Weights of a small contrastive audio-text model: text encoder activation quick_gelu.
Rows from block 4 of the audio encoder of a small contrastive audio-text model, named by matrix and row number. Rows with one number belong to one channel. Each number is 128 + 24 x the weight over its row's rms, rounded and kept within 0 to 255. All counts start at 0. Numbers have three digits each.
After each channel's rows are labels from the 100 clips, of 14848, where the channel reaches its highest value: "top examples" is what is common among them. Only what is clearly more common there than usual is listed. The data: two synthetic voices taking turns or overlapping, over music, noise or silence. In brackets: how many of the 100.
# convs1: first pointwise conv (encoder.blocks.4.convs.1.weight, 112x112x1), inputs 0-55
# convs3: second pointwise conv (encoder.blocks.4.convs.3.weight, 112x112x1, transposed), outputs 0-55

convs1.18:112158094137137135143162106155140159152085119093149144125155150144116161116099138128096113125151095121130150112120139149088075153141124131059114159164124123145102110044
convs3.18:135172145134098158124170135143105131137154171133167105126113110125156096112123115142131109090115126136140124121104121120116119152150103113091151110139138127101116122100
top examples: background: none (60)

convs1.99:104131092146141124132121099115144122136105142127152085064120174125179165161173118155123125147138170155123126139190091117110113141125102128100116170171122163117129098141
convs3.99:105123159144111134126110127131111121084137152091144076147156128112111140102091126105140098092127144101107127127161146126134101104087119147128124104116142148091084149150
top examples: background: none (64)

convs1.37:118102108141109087108139109102080129106100102131117135140188100169104135150146096097127108127149184133111135086154111136104147085161137111136113123133087132161154162084
convs3.37:116090142166092115139117126170143132164157129104106113159063107105166134136097140104122140113163121087159112116132158128165129125148110163117134156115062114165089116143
top examples: child-like voice (73); background: none (68); second voice: child-like voice (41)

convs1.87:069120134156133116146111095131127107143155181128104151089123167152141148160143162123109093157131107131087109170127123108127105116093128088097122147134116086133144121106
convs3.87:143093123161157118089087135158157120127125092182139131135123137101138130199138144137169126140110146108095125119111125119099125155084143137113105143097108144093129130155
top examples: child-like voice (69); second voice: child-like voice (42)

convs1.35:135118144121123117123119141129125122126136151150110125136115147178157153097106110142148136119112146175130122178180138110144179159143103125134139108172127159137142131097
convs3.35:150146150146111119140131113118145093139152129161118150164165134090162135149136100106118149155112148176080135185147125129123141167138120102092107146121147143110171117135
top examples: background: none (60)

convs1.95:182122097109150130119136121132093098098135120128101091137168149145109130136147124119147094137161117109105102135160131143056144166152106132207136121069149149123109142121
convs3.95:126109092115125118119118117105110162104121129113152122139110081105117094047156124112110065124144103102140112138118123147135133124147154160128137170130142135145154120142
top examples: text has "sang" (38)

convs1.7:137115143112112195134094155104139165121127100157168121149111157111142085148137133086122129155121160123153133120155106149134118123112117161103150121103138116139129130111
convs3.7:136156132071124147112144121174160118126137139156133138118094153116108106135124144104111100149105125124140126148132133111107125106119144092109096146114133145124149119109
top examples: background: none (67)

convs1.1:151153119121115083143108153118134126146172097137131154101127127071147174093169145154120116138096175138140129157099153111172133120203131111149134145158132133130161145154
convs3.1:134135149104077158072117148110116112123150142156177151121159091104081146112103134130113107166116153128150159168119125179117132103128136174111154127151114133139141121116
top examples: child-like voice (68); text has "measure" (28)

convs1.53:105146112151108139143112122141122155154106116116145142171125193062086120138135123140126125153163182123135120119150124100115150169106140103137148117115098141107149137115
convs3.53:124187143118112167171170140091140093124121150127098108147148158116093135142104131114160151157137171136142170145126152160097161123164100165116128124144089155142139138121
top examples: child-like voice (67)

convs1.12:098150129132169127133200131154120107116162110146110173167080158191091155095148155110145097112139210129132115141134128121122096110132130158109144139113131144114137146110
convs3.12:152107138155144123098108093105181118132159154171132093139108112173153141135126106091142126145124156147106107107139135125126123130123126124133138149115109131091132134165
top examples: text has "twice" (29)

convs1.69:147098144141118099142126121123202107083132147147130101129154080167072130101128162128145135120091106131134152119118129127108150180134147128152128131111161108096159114118
convs3.69:130115133107134163139106083155176150208125092144125123136099128174147083162142141135131108152132113170136149124194148118113105126141116119072123151130161139134139130139
top examples: background: none (65); thin (high-pass) (37)

convs1.36:104134154143119101132255116152125068119087152124122119138126142136116139169123140135149114129162113120142127134135119136142105135099150123123144114141143100135169123135
convs3.36:132191150153161176143110120182171150125052130133123138109133123114127143074178139118160110135137140115141104153099133109134109142147157102158109111126102122111159105147
top examples: child-like voice (84); first voice: child-like voice (56); second voice: child-like voice (48)

convs1.57:096089061144126101133096150132134103146110148144157111160152113157123101087124112146148142107100093133130099096139114137081160129141141088155147108149121140165115184101
convs3.57:087151157099112157099144115099100118126110124075162164109127147114166073112111128157136129146129152138118088105130141141097134101140106165123142137171139135146150099167
top examples: background: none (66)

convs1.24:181141131121057126134089136087138125136161117155125125149135124165093092115110127107142142166133107117171137152126134160100113107143119119130149183119094143113105133123
convs3.24:104095114120169194164163159146128130125090119115106092078113129131129117147131140166092144169110163127104104106151129130099119142097120117127144137143083089148133107158
top examples: text has "coin" (28)

convs1.27:113150125113147100085105092123152147126137137160117142087112137077146168130148106121121103100127145124100138073098144157102198072124117170147126118141148128119170132131
convs3.27:152140147173154154113161133162141115097123174131097094103135137115108097131104157105141122109126119129136101201078124123114118125094138126073159105133131117146138090129
top examples: background: none (76); text has "driver" (28)

convs1.9:135148136135111149135174150132128138105170124160124139163136121104137133108128089135131176142118203101124133096059140156089145140124126140139122152134106166113120127110
convs3.9:141177146138104082111081128147142154129157140091120129129124162137131101115105130112092140130140168114123105106136136082068134139107101099126104090110133117128105126092
top examples: background: none (68); second voice: none (51)

convs1.68:100115091123101143136123116140100169122087182149106144167050158093090162180147117134121144151153155116129140133113117127128113139149126136134129117133153136112083112140
convs3.68:099149144122134129121134174129118147107205103101138164151152103149117118118077098172134152125097171129136112136142108157111101114134110126142166101110138143096140134081
top examples: text has "sister" (31)

convs1.65:122125106096140140129177098128119140118075139103138145107138152157136113086150122104137137122159086100180112110183120108088080101139173075115121079107148124132096124107
convs3.65:141157136140074134128126137135099145163171111121146141140137125103149133092093145064156105103114148078154117170093119120107127118192084123127136088153107124096129151072
top examples: child-like voice (83); first voice: child-like voice (61)

convs1.100:131142172124122158130127124117131127129130081140150169128132094140164141117115100123099129134119138106096111141034107147150112104134179140102126122126125147093131113120
convs3.100:119157166161085086082123128137171146141143126105113106104123140136122170153113156127123126181164155080146167157151123100116124129136133125127119126111129141136136120092
top examples: background: none (66); second voice: none (45)

convs1.80:169124138132088166127227117110127093109043114137107146208130109099094120133116130135130176112146130140115134116098122145125137120142157132110126092115119158121114113126
convs3.80:112120139124124171137107123137129137118151156131100128108109145116115106146185148137169080090152152124090139066148132150096112141161141154124143137114139077117123137168
top examples: child-like voice (85); first voice: child-like voice (56); second voice: child-like voice (47)

convs1.30:144114150109131146130133119125139205169157164155146133160149117090115129140086118168131123116155144139120110140155150133151142116145153112103154124166132174127153117122
convs3.30:157110158099138116119081142143119150144140160109161083108119129115157149113110154095179114126139121103113106107145150124126145142122122132191182121122142129140102130106
top examples: background: none (63)

convs1.75:152129103066116137120143138150098136147110173108118189082116133125152180125147122180135161141109143157105157139167088162087129139142138089136113161148104179150110132139
convs3.75:103099129148123085157165134102098107121090140142170154116117106115106125156140132111143153108117148111135125139120172081153134159137129109162144154103138132150128145082
top examples: background: none (70); text has "teacher" (37)

convs1.104:153149067164152136081139134081093133139083139121130111100149135124144095141114135092138140147183125144142158128104105127130164059166126122119153119101131161112126131148
convs3.104:105131093135137111121153152106076126137095131163103148122127143134139148129103146147108099098170121150126127120140110122082084134137119131129163103133133094171171114107
top examples: child-like voice (72); background: none (66)

convs1.23:117131122136123142143171115195158157153113178129120091120080126106115102142133138127116130141123073128141128145117142131143132153119122103126119128139120161123129137119
convs3.23:141121137153151134155131128112129154137106134123178100101085114133122085133114172138098135148142137133153103146131172116117120111103119146115131115134146113099138138140
top examples: background: none (67)

convs1.14:047108142156116084124114094136172117138106122131104141075128154101132136052107150127128110129124101116129111139129135155154135157030138097116095144119114125116098137149
convs3.14:109142116144126128123136131137094160130139096117140178124134136116131132119123083109142134113130114121132108135087118119090140122061134169148136148126123182100154132163
top examples: child-like voice (70); background: none (69); second voice: child-like voice (41)

convs1.97:140121147124145133100086078164138161139174085122119105133095115177145167173120134142124160126101108106101162108120122149106148155122135171130126140139121086113169109084
convs3.97:124110122114154106180134102146121127126138180144125136118125115116105131109159144130126135142115138157146145159137139157121126146119146149148103160116147146151097134136
top examples: background: none (65)

convs1.72:154155111134123116114102106137130139080152122132132110121121118115150149093160118147126097126087135123126109095037138175102140109130123177174152091183148112128082122124
convs3.72:113114124122153142125138098140130098086115124063139130153110081088162113123079111171154130140107127119119098128119130172146167135134137143108108173195111118173146121113
top examples: background: none (60); second voice: none (50)

convs1.58:115123140162124116138144205084129142165116128151137187129135172161097131085113134087150127123126136129124102114148141112136097126091147127124124179162098124138119096133
convs3.58:111128094143137109148104101155119159125145122161123121149098126147157133116157124158085135152131132087143124122133127116166136117131154123153126132114099129149091131102
top examples: background: none (73)

convs1.102:113123123152135133138155152120107115159127100130149144156110157092092146123152134104158133123105097128163144097221141140114142183082106055105117116120112153126113153111
convs3.102:124144139129126124096151167138118126092126112130124137128108164070080122121172135099128133130126129108175153160155128160136133124139092127090129172111171122120124167149
top examples: child-like voice (82); first voice: child-like voice (56); second voice: child-like voice (44)

convs1.59:094091137113135118129117139104139093157138156108088095120127146176106094111168101121119135145175178122113128123140128183150150128077099133092131107129126113120133130129
convs3.59:123119153109131110147137129125126126132156141081145142074129111137153143143137137120178160116128147142116074121160114123081179144070106091133107085137136130133140099124
top examples: child-like voice (73); background: none (61); first voice: child-like voice (52)